Weights of a small image classifier.
Model: 14.7M parameters, layers 14.
Rows from block 11, named by matrix and row number. Each number is 500 + 40 x the weight over its row's rms, rounded and kept within 0 to 999. All counts start at 0. Numbers have three digits each. After the name is the row's rms in percent of the matrix's.
# fc2: MLP down (model.blocks.11.mlp.fc2.weight, 256x1536), inputs 774-859
fc2.85 098:494500503474496463445452562536487480533537502522413547476477515503537512500512511484499496548519552502552594479442530523534490466482564521514522494476542491569533514505517504534478467533527532330508526447519504495370477477562494501511498437488570493446505453
fc2.86 104:505527482525475487506574507469506550485488489478555547498543526504512576549510488483510526504540524563540497487584569476544486510530443526520486475532506538528549457525500523474536507530476611625502501475568561523523520510542468476487567521485537495518514481
fc2.87 087:464527439475469504473399399447510449516501522470446483470519475557529523442409491478525530435477475497500496513492510454494426513518516452493523472538531449470435475489474553499484485527486470527511555501519511478570481514485525497536436570518665467463466509
fc2.88 103:531479492567533544533490441501504545479472459477455521502436486532478491494477549537500544535529496445476539470450458507536535512507480595511543512539450552470509513487521473416549457460485470393543535527480491469518499475469494490515444459519499572536457510
fc2.89 113:506524488473501516480477559565467533553507466525437461493486532540486479577428520462484506502530507599515466466558537457486477502506531536552510531519518541454579501475540469482490488506495585558509493512503523511532521519499512484519510523496525489501526489
fc2.90 104:565506549424486452510452513509572478537518482457480543491530570500443535402551412528529494506489470505457548450504509521468471561481561444502445508557494468474524533500544461432472542465522528567537573540498524439577491521549544460472521482480435531521577557
fc2.91 103:530540563494500425585384560544512506581471466501522601540558521560587520506578461483450452469548496533558506495544533490459532537533507483547554500561504485492535451490531516502519450553485526553510509485550508499581488516495502500487513408539576474484490486
fc2.92 097:497593471483496467477494508550501542508547429493588478499549508527528530449469467494494541466490540513520457535549525518590463509546474630524406520584446577456487560512479523448554530477517508381550498490493511496427500527511486450524494441492510469488553507
fc2.93 097:522504462566547548499446551526426534514575480482560486453478530458538560551453548467452537490497475544490467479494511558572580502509511600471495525463524492485476518519477504500509524519431547500524523457510530506478489520480565576510538474488571522534550421
fc2.94 091:415539501448488496537509428477482474519500448548498485478539546466496528518496458526417441510479484518481411573491460484466579450550432472458459476530500445476482441545553515528544487460445502506446516539538466565502457567516508513478463549512539487582502553
fc2.95 098:488483421529524519449533604549475436453478441505508537574487438523477476447440527543499452458519504461470445458559524496493562470466443509453444479503512471516437556473513500521449523512502542492480480533445584489466496465508482472497460453522547499469459523
fc2.96 098:481504504493477512500527567533515505458584486511467509467516550533424450460449510523398390478535506474475406500515512485467513488508442481506549458463484473513438513482478499543504553397501462304517498550492518543448505553509519445497525507478418452580501482
fc2.97 096:540537449516472532457453486498511498502541542471487476393477456553451576453546554463397518500480554516500448491495508510616519508493524440468483486371501553450516547509527459447550463469464493558461489473502457530510521542483507434526454484489574507548436447
fc2.98 099:478525516423464524514579466569471483519479540537512510540593570424423541412456481491508538439487502501515548545493441472453501485501552393561465537414511482452496525475519479436475511483521451575472479490482471474438478518421473518445501614483504473518514484
fc2.99 097:547520490440516510482508424432534526491605544487552508530567508472499538592561440498444428507506526475496505515544459510449467552540559535553498432532535474445527470556545548421479518472473547633555507453537478424506506497475504583593514536494458541524449450
fc2.100 094:471546492621474593587403539469482593462528480532538537467470493460514524511534486532479452482543479487469451414514512559553498534460502552553477557545522534530443513486559554520415509477512567604514463513499524505637555526563500486492511519491584466399478482
fc2.101 093:563494476495544551501473510512501490502484491401465582479573462472547562541580493484491484455483461545484500482530458456472482471522590472511448550519533538523493419439473509512432468510447529523490520515501491540475524441514521445546500466485536531569444473
fc2.102 091:474539484537488474497569570387521564445471491466521539467498509451539476480456484541445486472532521493456485493497506548425460536502471511537449482552479450440489525561489533478502515540535451573446481502522543489550521490470448432535450428454605444498499533
fc2.103 096:489468449487525400512534488463499590498494459474617434483546513469421488433526459490524498483505465504505431475539512510489482529527473439475534517530492504493554500500491521497487499445478575430511496567515479467576567478482485458523557476504418503529477489
fc2.104 102:508500528531476399586534475490437437471477513415506418502548508504465529575551512528506461524472457519520450507460523498521435562471467482458535466554455559540473460518495514531521510475446460445499540495567502574598509530443489429501465489478499517477487493
fc2.105 100:480455648599517553561471450507584428514530412524447569537560513531423509515464490516547517493556561459547527488557553512522459433480537483478541541563545519451494539436497451566503477546487498529527487501520540559572528436508497550498487499439629503567465498
fc2.106 093:492565525515460485500529536490445565509440510529549470534481489493497480499519549540406561468515451459561573571464532509481508412530489478544490501558519503475547474486503465432486489480441526375493504541541530470449551522520462499455473513480600517498542496
fc2.107 090:453482479497523594452495495481511469505517467538576477468555473528523505533519567513566517526509557513500474548508593491495461507591482406527527435505494506488463499464525505476484398530518474517468547544432526524483506511520551485504504642561511497493474511
fc2.108 097:435535586565499446418546532532529490466461495532513492500535503500556447447432494523492370573493462483446446483516512554455590498524435557449480540626570515473489498499485487534545488496594566398477477466504529495475472569523447426507526448528714472536492500
fc2.109 092:473509509487476461455572518527568499507521463525509510491509495552450484536624495520534567467482503539576573548454532435365459614514580400495523471555535509536519452469507519523472494499446559531524472500499509529472496537562520452512514456500473441471539489
fc2.110 091:546491478395510468495453468497486536496479527517599480543476487540494501500458463511610543521474513541550494539518501468522490519420452544489425512649486536480497538561451545454482547491485535498531542523548524512559558571491535508494461463482537519540522495
fc2.111 101:491516509526479574461528563530548539434502508514456519464470455515552558464515537470453574508447464470489536521500522514692479496487537617455481426544481528513496504507440528544478527526473480512470498512514499545516519485494483449501488450497425524476483488
fc2.112 090:459546464496507472448572458453481523543477542541501525516480497471480491510517444465433484498527480480496550528518478498563486467519436523506556473506520447515534526516540468531504488472461501589489521491528555478516477510544510472520548482493567509408466464
fc2.113 093:503454471451547527462450574491498425449494549571489451460516515544491522408487570485575529449472462522483446418519495541535516520538470494553536483424559504459523460467497474563435473493499506545537505516466449461466504432570557452451512569549502454520508477
fc2.114 097:531443578477548532535558476512560529534537518536547559533501530462472476530489499530500558503488551464437476498513503445503408485465508461503522520494518511540399467455519473493495525523480538642521510508514538453527524553467513490477504534469534566498542489
fc2.115 092:540589559536522490460538557553547590529521487511546493525505485486474558535499595519517488484461471448517499514490519456482509481489425538488528482476511413496478481465440474542496494484545616360506485534498462521520434491527509487512485527470567511471511588
fc2.116 097:522549571503493488547595508480586515511491484551438475504547519519504504515543485508500476455497484497510500479528529472460498464552504441488447513575550528564454490501512508512503533521514610477448547505495485565563518468505523515515508473516515563445500499
fc2.117 092:490558529487477476594583525544437541563556391502578492517529536513449524388415567503489445501538543534491504500508491462564517508510455529536528450512474508571450504477448491514492470554435568422498533436458535548644473558513485514456524502496541478475460485
fc2.118 091:487469498539507565565521429497484431555524506500495416499434533475510534460463506538551505525488521511511493446481507509439456528566475497551534543470489579448466479467517489544449434552480440576532457560535556599476512415510453429466509486485449523526460484
fc2.119 104:489538592495472476466585495512565495480533477504545540515507500482525531471438490484596544474490559516551477474528504491508486544559521537484516515555520512488486519519528559504466509553500506614514537466527554505532604513541455532509546483508456507511529552
fc2.120 090:499513459474475546441500498523511526491511536518458554465517563512511523526460491481482465524494484521601439468439483494519525515516506553531458485507487551534581508478462499442458482519533523562488477591558581548446496506541526541470517532489660521478521497
fc2.121 092:511538495597427506484515554595485496473515531565447463552513570458456535490505535485549506519461501495470473517546485471494545526480487456530469445583504546521550500482485505477495539497451478565460547459471541532500518490521491500488504460437591489470531557
fc2.122 097:479478459523544617525510448507525434528509528472492476459513527462436520608481477519483496520521569464559512477474589419533547487546484473468467543399459536401525512477474527520514511476524483460567529481528560521485495539477528493516470489482519589482497502
fc2.123 115:492518554478522504530449486642613540541521474544492496512576546529471523446555481517493468462537463468440442489556479515491526500516455533538477553539533507477501510437517529489556479476511527455512554535541544463561490456597499512543561505544553475532488462
fc2.124 091:471492449488458467546493504528539529490479426506444528517481533519474507514505513493504433472470537506518536505532552504531484472505512467416425481494484526483468480512504484460504464516507433549525503461509477561453456472506500539504518518512563459588489453
fc2.125 114:484513506463459491516488509413498466442504538521577469521451477420461521487452481479391512482515552474489459511467493455415484489506466360463495487534441419566493479476512474503493507496446530427512477533440456479422449504460450549463492508444557485500502516
fc2.126 091:472536474451547382494415456454506462550502505441517391509524489489570478404536486532530484530488502543482437527476507479572502528533462584465558449498455485467495523513455475514491520474493495503507541494487522522482505513450503563418530464531501493466406516
fc2.127 090:530469465512432555456483553481455520534476517442521457517611517454493497513478507532461479542435500506479450481507457512545475424503525547518468513407454488456473517509498453484474548435523485477527533537501418473560556559490544464440497498563460507482505485
fc2.128 112:560465612515489464447506519557546444588431479483440494554533480544578483488460594523426479519508483522535472515530505503563534540421499520489486492590507464559501494454504530530449523433532437361481470570534517537581417501512481492549551444510568486446497501
fc2.129 099:475540410440536525442538506520423535495507484510526510469528548422501466468586491464407427560507503476459514505465483516517505482521427499505463511410492495487516518481532461477493485482523515362475463516475525520420486522507491442467504490554586457561528446
fc2.130 092:523493525511466461530539508566489534451520509481437500540481457528492508506432494498466475516576477525497420461468506477493498513526476440517494475446521527497514493500557514546526522498506473572536457537527534495414464427406516447501508591489568498459488532
fc2.131 092:467477537518488494540376462452559512569559523547470543523505483563563492465510505571482517482489510520486551508500513498517494501510528439531491432441474475488488504507470550521503494518543460626454497492509519615450490505506523467522495496516554453547505526
fc2.132 095:499476521466413441453579537451495570522468517547507497482516449486492463445572543481455492505490441449422504515524453499397537506427539353464468513451523435526493422573504469534495484481520571480500549449458447452393596467536414512488503464485447495493500515
fc2.133 103:499550461478523463438485473523576527527513434442522490531490529470475534520529452450367363486503506550412491579509438531528466540532475512478503467566465458439460496492459455425493489441464468521545492529492541459468505490479482521505500450447525505481525500
fc2.134 099:549525454564507477467475566501510532431561512502574461553485479581556509549643486438492503492459503586534541507580544488586494498513462555479473494581536482538499558456492460548469527510496461499500440522548456519408508443561506476467477482493423505546501445
fc2.135 096:493509523484455528471424498577554582494527519522418509481490585526476528565466500522524536490455518458546508501501508487557460457550585583480521553460536500502556500511507522490453501486447495562454576425441472489530478476480530556573503422464575499492435508
fc2.136 101:505547465452472520470553552410549526421532615486505468506432508542559499507426545547519591469479521469436471479494451510472460520488512461486479467481496473550544462490511502447505508469558503619525454494452552481460544560489514434520463435513383498457574559
fc2.137 098:459514569464414495496457500498415490429499550518561536530560490470534465468554556467455458493517439453496520503580460447410475513447515382542511531511534397493590460552534491506437527513455524442453444516535436498482486511447489510520510490438397465501471500
fc2.138 089:551500579550465457500412491479491530450474526508392472513485471459519485543420570509551560529402539494461571467500470482462487456593442558525558453484522520436488437452523509488447569439510564414528486482451514485526537462488539539546469526463380488513478545
fc2.139 104:475551562488499545504438515461528468460471487470496517558384436500548525472423506456540409520501504530497487503424499487494519444562501460493545509520517430513480506507454569486510475512508526297524467476554523547458487473506582495526483520567552458466455537
fc2.140 102:501565421511479463448502468450488495474548542487511530487456516503465442477396521468510503475541508455450500496479482505431531510462447480489490487491506444461497467435531483432477545440511470476492490466500545401499507447514472480535456539474378449443485518
fc2.141 097:469495447476453600412491515565428534540480514527478491522551475488501542449495533528500524528523516539465537520524496530509484565492571606468502516604572571489462524516547528576467464472527525615457440418476432532439439541531511551524489476522367475455466488
fc2.142 096:526477524587550604551603427560503510484499495494505555519505567491512503488460435505455534512507411470476455544516501495564510416496529509497425594465497544490489540498501514512526497514483543424534510467503505494450550480496512506528471509518536515532495468
fc2.143 096:541496438516493496533533514408454489469538511556522461480504513431578491498373582501531444519477495506520481483529546524507476530478522587524467446527464469472477507429514505521524527476490489433483528495495397523511497428459556495402523481530557501539507530
fc2.144 095:492482483480390455545463434492448452508450550527476488518464550495524465441540551495640461485522456535514505481519508496551502526432447551510499553463438508501483547506528473520541490530581524520482488536479514571471495542506452527506536502476459484558498537
fc2.145 092:452533515557532622498469451540498500463511497511504510549506488506530569564538514448522563505484552504487473532429542537543528536475544522494485572539488424532528450455457476517510464497530537412550511496487509409539485459542431489598463546517516487430445507
fc2.146 091:523535508508508540472568518585513534466511480457487556467594527430490506427483502475491457436486486485480512472569525513512488497459475527498471487428429468546560472548517500432480483511476477519504465454488517526529524492490474473440515483531461455534460482
fc2.147 094:480506486457503548537437484419505421525548406539575504504569543518473569486560471504523525514507494478426506512465514483494457560549486545503421485509517460440527500448511452489500470480542525494550529456507503472567473494521520551546474614538460501524459522
fc2.148 099:507518448500540450478421479484538526529503465493540531503443437539539470540553481493559476474426510497519489477464456501606509495440513605456459464496466577517487490518450477511545499470527533602484454487503495572587465555402551476466494518497540446502507482
fc2.149 092:444453566506512445486462455516498533508493518476418463541547546532548494489507445542476612500451511535431491558464489486507520509466428537540471488413589566496512506537491536431492525515464512564494461475469518424495520506451464569493482507534498483494540582
fc2.150 093:437499500495486484511455522567515550444485560503564468468497504507463455507535513510497475516426451505503516485444443539565479520454459602528521489532465512530508499493432528439497464483537444507508468591449467476531534518500507492518481521549538495503468436
fc2.151 088:442563470497522453508552509441511508500431479550545502515409494472518531474548532496500579518446462515485542479446507479578544511517465554561574507574519511600499508447506519428490454478483526496463461486467502547493481435476441483488458493465507447494467604
fc2.152 094:481566508538498479415492520481529537496530512517468504540521560492523472451546504448518519506503526484516495506506455498516504471496511551521496520470549495559560530486422505490469521527488583512513504498437533504571486506470511542474552504505337525552482505
fc2.153 167:507486466503482464520411528529401551501479387488442529474538479479554443486449522507363425524543499502540462540550481509476532477475475393493519532418515511502522495485574507488557480534456509420526464507519430489353486502466506538534521469480448510509495484
fc2.154 098:496547418533501428570538515480465509480448469507485460422487456526485471603596453425394569497454528493435472462544523516462492505430457515524475477476520551569479497489504491450457479447472525592480465535480518409661466487429496550487523512430506501529472515
fc2.155 092:522457473525470558543576471509492417536581530492424415453446539498489479537513482441517486527570550446528560526573506516477508502508520430466481514447549476491506519473457497410529479503458504544534454498570488471502509478495497519524510505430562528565509484
fc2.156 090:534492377473508489534522517450523478507505499511415578446520486572513474424449508458511536499533472459532454493571467475501503534497585450482487445474505539496511511577565493515546488555491564583531538511521496424514519480507496546393548423484586478492497468
fc2.157 095:475530507457468521473453513553525469483613502460463563520475556499471464519369445499518472532536475525496490489495521525470640531517524444531546497519530563484502516516514610491511500501486515471559556528540567515484537498501549518500522434410564510501492483
fc2.158 096:499477484501515510506596566502395467472486430443518509430519480514470514484537517516332529436452464451491482468512405515482531468510509523503410499464442510514492473444556484556537565516462496419472457541496501495426481490511444453510559550488526497491466545
fc2.159 104:514493479481492535515467403584534531514530434532492623610534474475485513476490473488481452436497543551506555466508463445469481508528504447480490464436475425486443517510508472471523484443467547542485509584513514471451505530453471486484541524512604517459435529
fc2.160 098:553416514506458512460509518544504554504507522540541487449445509445560546470470484521443595495557535507523536452515494485471493515519520560452424463530499469475555467517486491499442496568470503542478528498505484495571549456466479477471502502468386544475519514
fc2.161 091:496499569516492499502453470438501521500485480591497493471597485495521482490510532528501489450493530474457455552501456473466546510494481596467474470558482513420409543527552480562488487434445476472497557496498506514549473494484487531494531481468427465571511492
fc2.162 102:503497458486498489576612542455471570473589457482521512496432458447470470515519470508343503485485490494463507469479482473499437495502512389501444533414460551454496545423441457485466509475440517515477470532506513510502491462454518454491562442521490466522524505
fc2.163 095:415474457528582491536532532494480503499476533462472512544443469495527440514504478510508556497485533508481502537455487557431485432458528475478511490395519515441479458502430512470533484493509515406500476558494458530562493464455555506481504552484591527465457448
fc2.164 102:470513419520498529521580568546485496549440532515540446481504496546474472509511568481477474523523443563499446479511586491441568494433439491540511515522529502501449461539499530547456460463508592476499482510460513567545451472467558535539563433569566505538536509
fc2.165 096:516538505457495449468448454454496511510524494530519515540595599506516476409489481508536513472506462515509547460545543475514505474514451599485528477582539524505573532529475606383565483524515529427465485465515521448371469491480555533454457500476541456548489481
fc2.166 092:489476472469533541457484572482493480454520489605510482465506511557436472541578534542461494509495524496482504521469478512539460493474591549526491426511488448501456482505495538483481518522527405450452498525484515498528521432533514487561392517453545429484461514
fc2.167 106:564484458476514466494545512507503505480462494483468483545483479478521460477462473523456565465438486507557510517530501508583437503467477570468473503409461526456520518493453507439501456487442536376497516499522476469443455502482487553548533455518505472584477539
fc2.168 101:561492430474520454511518513484449475531485523560404563497519469513444487498491475469414475537515511489475508473522428507419533490454486415469493491410475523544458531521498541544496517515514468699524550462497495491526527456488477514449488489507496567514517534
fc2.169 091:514420509428527578555442519533493540511452467556486565504517532489520496464505477517421523518516522496525514525535474536509486521495503443464480500577472529469516525533480458473533509390483502540523486493527570467486546500454432475578462511510661521518446496
fc2.170 104:498466572494477486541454554508492460471508533520466465489527536497516492489515495523441542452477514513505555525482516469489446449512500480451478492548440502545529483461457431530526466515475485441505520527442464477438467524543474486540492561474466464524508518
fc2.171 095:501446413444470381566439464443491506514506482531534479521542507562530486476639484477562445438456518499496487490493527535440509533542499484543499460530543571479568507504513533389447513454463547580491547476568484438460449519511482473431491500505499482531507512
fc2.172 095:554541492561479436479481528520493507486502480524505500509518541506456515499516501460511515487494571512568485478543593467503499447523549540509574494552499564508486488570519451524491502478549514516455488513429525519508480457461508519509511526513537570501518504
fc2.173 095:515492530490454533548513550439479580512484463479617484540453454508484534458449448550587549500442481426408478533543548503530498508466437573455499538565479435483517531569476480492491500510473389507481490500536473546507556511517471514537551453450424499564491549
fc2.174 105:476523437500562536493491490598535473515519492426392489508532508532517512538554508527531430498523489565581495484548478509506516541550516543485547503538520598561523509517489548507486444591492491492524432456494476513506453555505569440539443448524519498508433440
fc2.175 093:539494523560497518460508587626471498441496554534493470448493548455489550500506508551552585413422496465568512515455456475547531485474409545469431469504511507538497519448531498489525480503479542647499473499524483416594478531546489625517477589526564474459543496
fc2.176 100:502509418540464510523611523539533505498519472488476502465551504477491482499517509493613453534508472570456520515559520509497494561494543392534531498500471520515546516456528465498538467544491476553590503540502565542421518530497504498441548473519426482489544490
fc2.177 107:502528419450490526475442517435518521489575557534547529478542517534489568458542495470527510516531516487463558533515502510587523457552510487502459506514491547522553468477491522511393499514502529399411458428534526492382506479464489527460479567484434560533455504
fc2.178 092:441454516575516555509408530504474517532539514548493504527503507539494574494563451521517500472425570457444498511479486518493531512453487498491482477415516533500491495484555500492423507473538492561503472505530494454488491469447506537456491532555598528449450434
fc2.179 098:478387461500500469446485454509492429540543480450481496490529547531557510466375577586392586493427477522496520435532449514553491510426550537550523523476498479430490501455513486549530457526555480435469487506538489536336505525518534497462516452487473500542501531
fc2.180 092:489439543478546541487515466538529539516445471544585442460532512471525480606498555533531476434587541445460497462497518455504527534470497516555512491489485588505448467416541498561484462461564511585548570452468501442582484416542474472452494465470678519543460557
fc2.181 092:513493564534486466461490507453491465491455499477541509504462480491471504456531516466489543535508471459546472585482484569587518534469512546456525458547448490469470489534533466476494476505482432492502473443560436504591490516517472500438582541489398467488526438
fc2.182 098:502536560521486523524522551529580548460550486493527487463533495552531506525501487476464447481486469560505512496535567528513436461478452503488502494561500443560526515543546489477490467475461502408497504550549504531467505506532491401477496513552487498499497530
fc2.183 094:429496476485517551508544537490547521432482553437494450511567516505533517530386455488543523535470470502530484464455472491532533503508518552498563565493563499542504517520458494493509514493496520533519468535533578453445495557483477461527506453565514491473455509
fc2.184 091:518517451502551554517544445523491627451530522513474521483480484563519480542436545452446473445494486468501527469505504596477500408481500492485482473428541467510484492450507542462453468490490506637485532513473515377468457446480545518463454549494507457574496533
fc2.185 099:472496523494523443574504409484409501516465511480566566566488573471561374464560525486563498542414484497493534516525503476447498609508457456514486544503466494507437529509560572491448501497494484541538478456518457501539510518502488504499473550513554461461520497
fc2.186 097:498469566475434474483399506461560618480523501492528538532491516550465523389545500482533525440455486476558415462443535461515455483518519534427497515447474514536472462545517483530489498511531528595502517511492501519463552572574497461539478498483466445530522485
fc2.187 097:475542469524572516492544534472451492490542544600446429499445534482533493516440485549482498451436435435467513447481518493488433460540576555555427480614473498482538471520502499443478483435497477412536507520487431498480506475443547539488439506484436487510427562
fc2.188 096:508503515427523438523567578459394527566495508483502516502498508512535537426558496513472464463555453501474454454480454504458578463541572502496497411503480451529406526508493504477476538483510518403501503458482472492599590449521501511472492492583396497544558480
fc2.189 104:473488508535518473548490485504534530548416500522603447492521446426472552516546440482454466491464479405517481490454417492538458518421452505510516444592516493439535459500456500459473488480507528586437492527460458529536498476505474446527459534552664485468504495
fc2.190 093:451496486490510426504521482505482488501489588500464498465480491488532502508577566475550488500463523486505546500529550564464509526495519477480426491543506522492451527550468505546535471557525432608523495476525477517497509450532428515534487468530406499512522489
fc2.191 090:434522513460401516450491489510563536538471553514517566469485507527505497491575494458460522519452490533534520515502456468420500513472523394511468541451526522490499531506512488507494514569525497476516523509529467446498476524464545457459486568496512557505515450
fc2.192 103:431462473507441477514471476515517458520432476550501516517488565533515489473480562498528452533544534545492506441508558487476474534451451483483516500600544510534541468535542550527505516520514462464444495496525516579476515555475531563480490417488514473509506480
fc2.193 092:526433511491576510485534489536578470470487504559519516481492582537444553462420502515497513475542491544506538484485500498533517500498479558505425522521504502431458505445504500478461512499534505519535536497510489511522491521447471517508485449517462498486533492
fc2.194 092:521457534467560422487469465467551533520547515481527573552488496492509533496561514504578547509515523471493503441502495516493458531501512543445532471493483512541527509501462466496491476468558549406511463427426527474567538542475460463468522382494430444540492519
fc2.195 101:462529569456511486467520473537429530475442513512514553483471531470508500553480494480574603500500519506486494445501458475359489543501490362541448588435552464523499498501509489509476489485530501494470523466507499513519499517459504516536512496500484464492490535
fc2.196 099:480480487542503479464490478466472481413485524552398601481490517494521546518576480503568523497549416475505525541570500514476516478496567497471490494510475561525511425535473510443526507508549522583558467519474554488505447520521531590532545487444543474548542479
fc2.197 090:502521581439558568472511486560488430497433490540536572463450508502553491529528475487494573530468550421523438551480450535514463559541574481446483552538485489522541511534476487439570472508525435580533444523601523450450481501546524531526475544471561466512490480
fc2.198 096:530512523530479522523519464466385495515454490488511509451487524468476439455496520545519527436460536507461574524520557528453491567501556416476542492490515502506508498528554515469484502503473501597489512547485548548530571480530475494530478496443441549442523543
fc2.199 094:510496498470518415512469440493532504506494491503478466536573503461482496600590493423479519487540479448485423467488498511439517450573469520457469467546518510434472464491518478433548481532494511447553556507547479489513494525539519494509500479492496509508464525
fc2.200 091:507535496509523461584509552520489526517513504527508492489485505506436425531436556434458438534472505474498489506539435467509563538494473479512545450459561485470437500482512537474532502495489546573473504469434490485586527526535502564494549416473477495503465517
fc2.201 091:486441430502512401548562496498408546522455492556488450485458465466466496537391563475455427523499511470525428511517453520457514510473444470503554513517493523457446483463495515558512525550484506555507461577542427501559527527490553430517423432485541535478511436
fc2.202 088:457506504550483609550488513510538566503501534516453409480432476446425416436577523481425480501519583485442518493504457531513452496511475527499458528517515514474504450427452480428537599547471503452467484570438507553469523536488516459487441508426545470500526494
fc2.203 093:494523543461481455445544465471572454483562460528432556513527518498470480488459509503504524480618496496499492474555497481503482414515479498511559474480515604452476504464502520511474496505538483473503553544456568503498581481479479563529572538514593564547514523
fc2.204 093:561525463486514515525479522562526485482473574498449540500488549498534580502451473514517544538493526485546573468494497585462495524529487558540479524409564502497482532509466502536448502484485515610504499476517514519517562534508496504472522571556475557498468447
fc2.205 095:484473511505551445430490490497495521490517579475527565513513428459415513505572456468514502525523494543483485489532500419493457555511528386550512551537503582507513484515510452494477497506522535428510490528547515470529484547472542431533478548506498510526506413
fc2.206 104:467523529551492533527557516559564526473535531490476566498508453514497548461503477469530533485512517510513600431450502511510516456508535511493445508544530472545537466518505473457495542530498503737483536460479511502574520530507503570521509473555606479464515548
fc2.207 094:572505491489500537477560509563513519487557456422483516493501468468510549409494498430599432459519486457467498487550491533554497454456497504467483483529523476507538469442464473522546508481435471448524518575500538478420540535477562564466511508525375569501561490
fc2.208 090:501467469498467489401543488554463499505461472516401520554465466537439471414472478479550455520512485455502508471490548512520502438470443482494449490487513486458523513566526473511485476477507506572487406516489499479457476523518527484487496501439542517551499454
fc2.209 093:513519558543515564464519476403525462470561482477474541480513462510508473495380453489484532503471520463452505461440491458482515441470453511450468501437488473484539476429466519479526530533455460505506489503537449573440499561560499418491529446495514534541538479
fc2.210 092:449447516515436531570581509547434497504467546487453530534544528577467494536415492517564465529548547462443500487490523465568508542508554627448516551511536493502429499542477511475534557494497491505530445476482493462584514474528482577485508502497434493469547467
fc2.211 091:553540455487455490440620517435455486435528476497560422548456478475493491446497495493496473469468480494491474509529501470469545471498443478527510522561431473511525540573485493540468482508491457514466485502461542515399529523521378552455486534468514533561556517
fc2.212 096:488550551556495486499522566498488505532513453570592524517531497435464546486470531557512558566546578453523485467490516445462475555456451500494507495498525546476621498471545512402535494493563646540525479469530513539584491535481515530490516477548396455538529457
fc2.213 091:450494550471518495485441432473544562496520519502504510472485527433520472439478463560647496432568513481517491478454485453485467491501544453532523509414500458485448507485453536498542494509581554477569536512501436461583512486508534460550518504444528443506524550
fc2.214 093:482470431526572397509511467468494539505532448523489509538451492542521501537420513473493451542481491436521524470499490526551487464577535541453496521438527454530500497520490474515530477491560540479542486508474429462536531528488523515488457442512425524497532507
fc2.215 095:479541556536494509481475470557473510492471486528479522484539477508452534545496464473552524489498470505435515479487436463491505562488545355484442481572544550503452473510508499452497487472523467508516478500482393449514462457483487487531449552478535461528416517
fc2.216 092:515479406471503512451538547504438524544483498521473542480519481557543480492553478460426439502511532498440512539493485544505527531528442546566435496481532536535497525544510525494499532466472564634510431480492529467429514490482485461510475515547511563490500531
fc2.217 095:499539516525480532480585528424465556473427536532504523518547483500520495530503506486451536516454484486510487484514520539462544515543495513482476474518520554544528527507491444612596503490500500504490521566499546555447490543553431495528447480530519443567492511
fc2.218 095:523503484481525523434514504481559552505451480462538486435520542562486520490541396434522440454485540513480479537502442514507460535556547487497472515579409533462517449494479509433473561496479486552545516442501463475461544445492486511455514570462397494511519473
fc2.219 105:445522499538454494430496506519482456485470555476547546488524506548493505423544509520545471519507513569581478556572499535476519561535460486502531566445499552468501519528509513468536506525490534719486456487484539491443582503486508582498529603503475561489564471
fc2.220 087:431498455494526534499553514525470480539510549563522510536502448508522551542551447436570435510499494515477547533468455414562440496455497479482489465435485476546427461462527441561468457490527552566470426469505518543523574498572466469519458591506463496531381508
fc2.221 102:472502432497478468517519533465461519498516559562390525498490589500455532556526453465471520472499536533519485451538494528454519483482519440546525457422427526529498516653522511473501452515465551552522529531517488453527528557434504414519512437499420499485451447
fc2.222 096:551483468469440513486414483414500497521474495493573498528458482513517471527426468482550506514510533530605457541470541497536485517472494473464520505514519569541574508531473492478512474500501481475536491542502538568422435545480396529460526477468436462511455451
fc2.223 096:517465501471508617499567511513443514512476453505445498453488541503440527492501469482371430462495442462531492541487485423507463516508486460523459448418538451444473481495500491453513526462515530561505490434480486540474489457553468466537477551501695503500430546
fc2.224 096:457511459505517441462501466492510549544503497482632531526480477437479477516546529473559497517508550430469493467474464517515480462539563493491489499608523542482516495463512504519509460446533590500458487505482518493559538461543509482484514584468563581494516464
fc2.225 101:541457525528464546461525465508592469538532430472483536560567490552551451465536467515533511506503512481471438453477517525493521500516507460560510460565556505473495513466532543551546542510482477473516525514508485520543523472546512509510507510524526519576571472
fc2.226 094:459475491490487495521587533480491513458473554493576471566496500446489514530570470477474544525450473436500503523480485520527469444428510452476442464592509430493488515516532481488510576467483490455493496527511533477578528516467515469483456477418582473487484522
fc2.227 093:531518419473534478515625576526506541499479446435485496519486549539501516490478527504460589542468457489508506468487480553437394487483518385519515520486467472513485518522534531555511519528509474449482567476484458476586497527518478399584534544524507449515508549
fc2.228 095:509578538542522518513572490546503498517548365529553434545527448521534461530440550498606483444524534513453454520546454467489518552499457506457603509625491461521502561471455519539481518545517442504518574548536526506477463588505535426537537449503554494458527539
fc2.229 120:509491520487478460470530487483535446537508491447480491474525485485481456531554487463411441470503482485430425491491458484405460484515412466475461479471516428441468572466496501491534525480483503462487467541505451490502448509491495454524513493506599520512474520
fc2.230 090:541555566533494507539542512457505556472482464473518496479508568480499497533491519530444488471555516547462517547554442499558458515427534534478521418466542563455485557481501514487486538448459537636508569555427511583466524460538500516531505427486556510498581479
fc2.231 100:482477497454459496447545497467368477521473496511621487513536552450469454533465493485557483554560571486513459482475448480451489562512407442463505482527426443488396524456516525596471541496469550442489439429490419467404482432463495535511472581459430538450496465
fc2.232 091:479515509429533456511558438523567413479572513486467537527557485502525502568550554515590450460522526473522483537541538468495518521561511525524538544489501508453453470534504480588491507560524468380463522468473472548478434528472485469553536514494471511543447494
fc2.233 095:450419476415462482521465519574487410478555521460617485523532489464500438515483542443490489540479528533578522505543517499467553512434447496515516487571497473468471542555498527532517512518479528540501472484552454526415489594454512469455534462457428427523502509
fc2.234 090:552505551559488414516576520482543470502521517466569489624458486524513535520487493550515543502481529492545429610453446539509469488524538446483536546558533516550495469533504503509498581543468460607550542499559497516433541495493445416503561475524504544490477543
fc2.235 094:517414548549526474509509547505566474537514437458441525468577534543477447480465536488430581490546582407533518546475496513551499503488520458555440497464530539510521481498518477530564476505484549468452491493521473476503502543510466465532470447446584493465480467
fc2.236 100:493497458486518439504519492433524423485531461545465587556509570495485445491498505538520512494517564509560566529541458499471516545521494503498501537519508436534513497484524448465582528557578509547551457564525516483492532482515466511536485513509445516463535514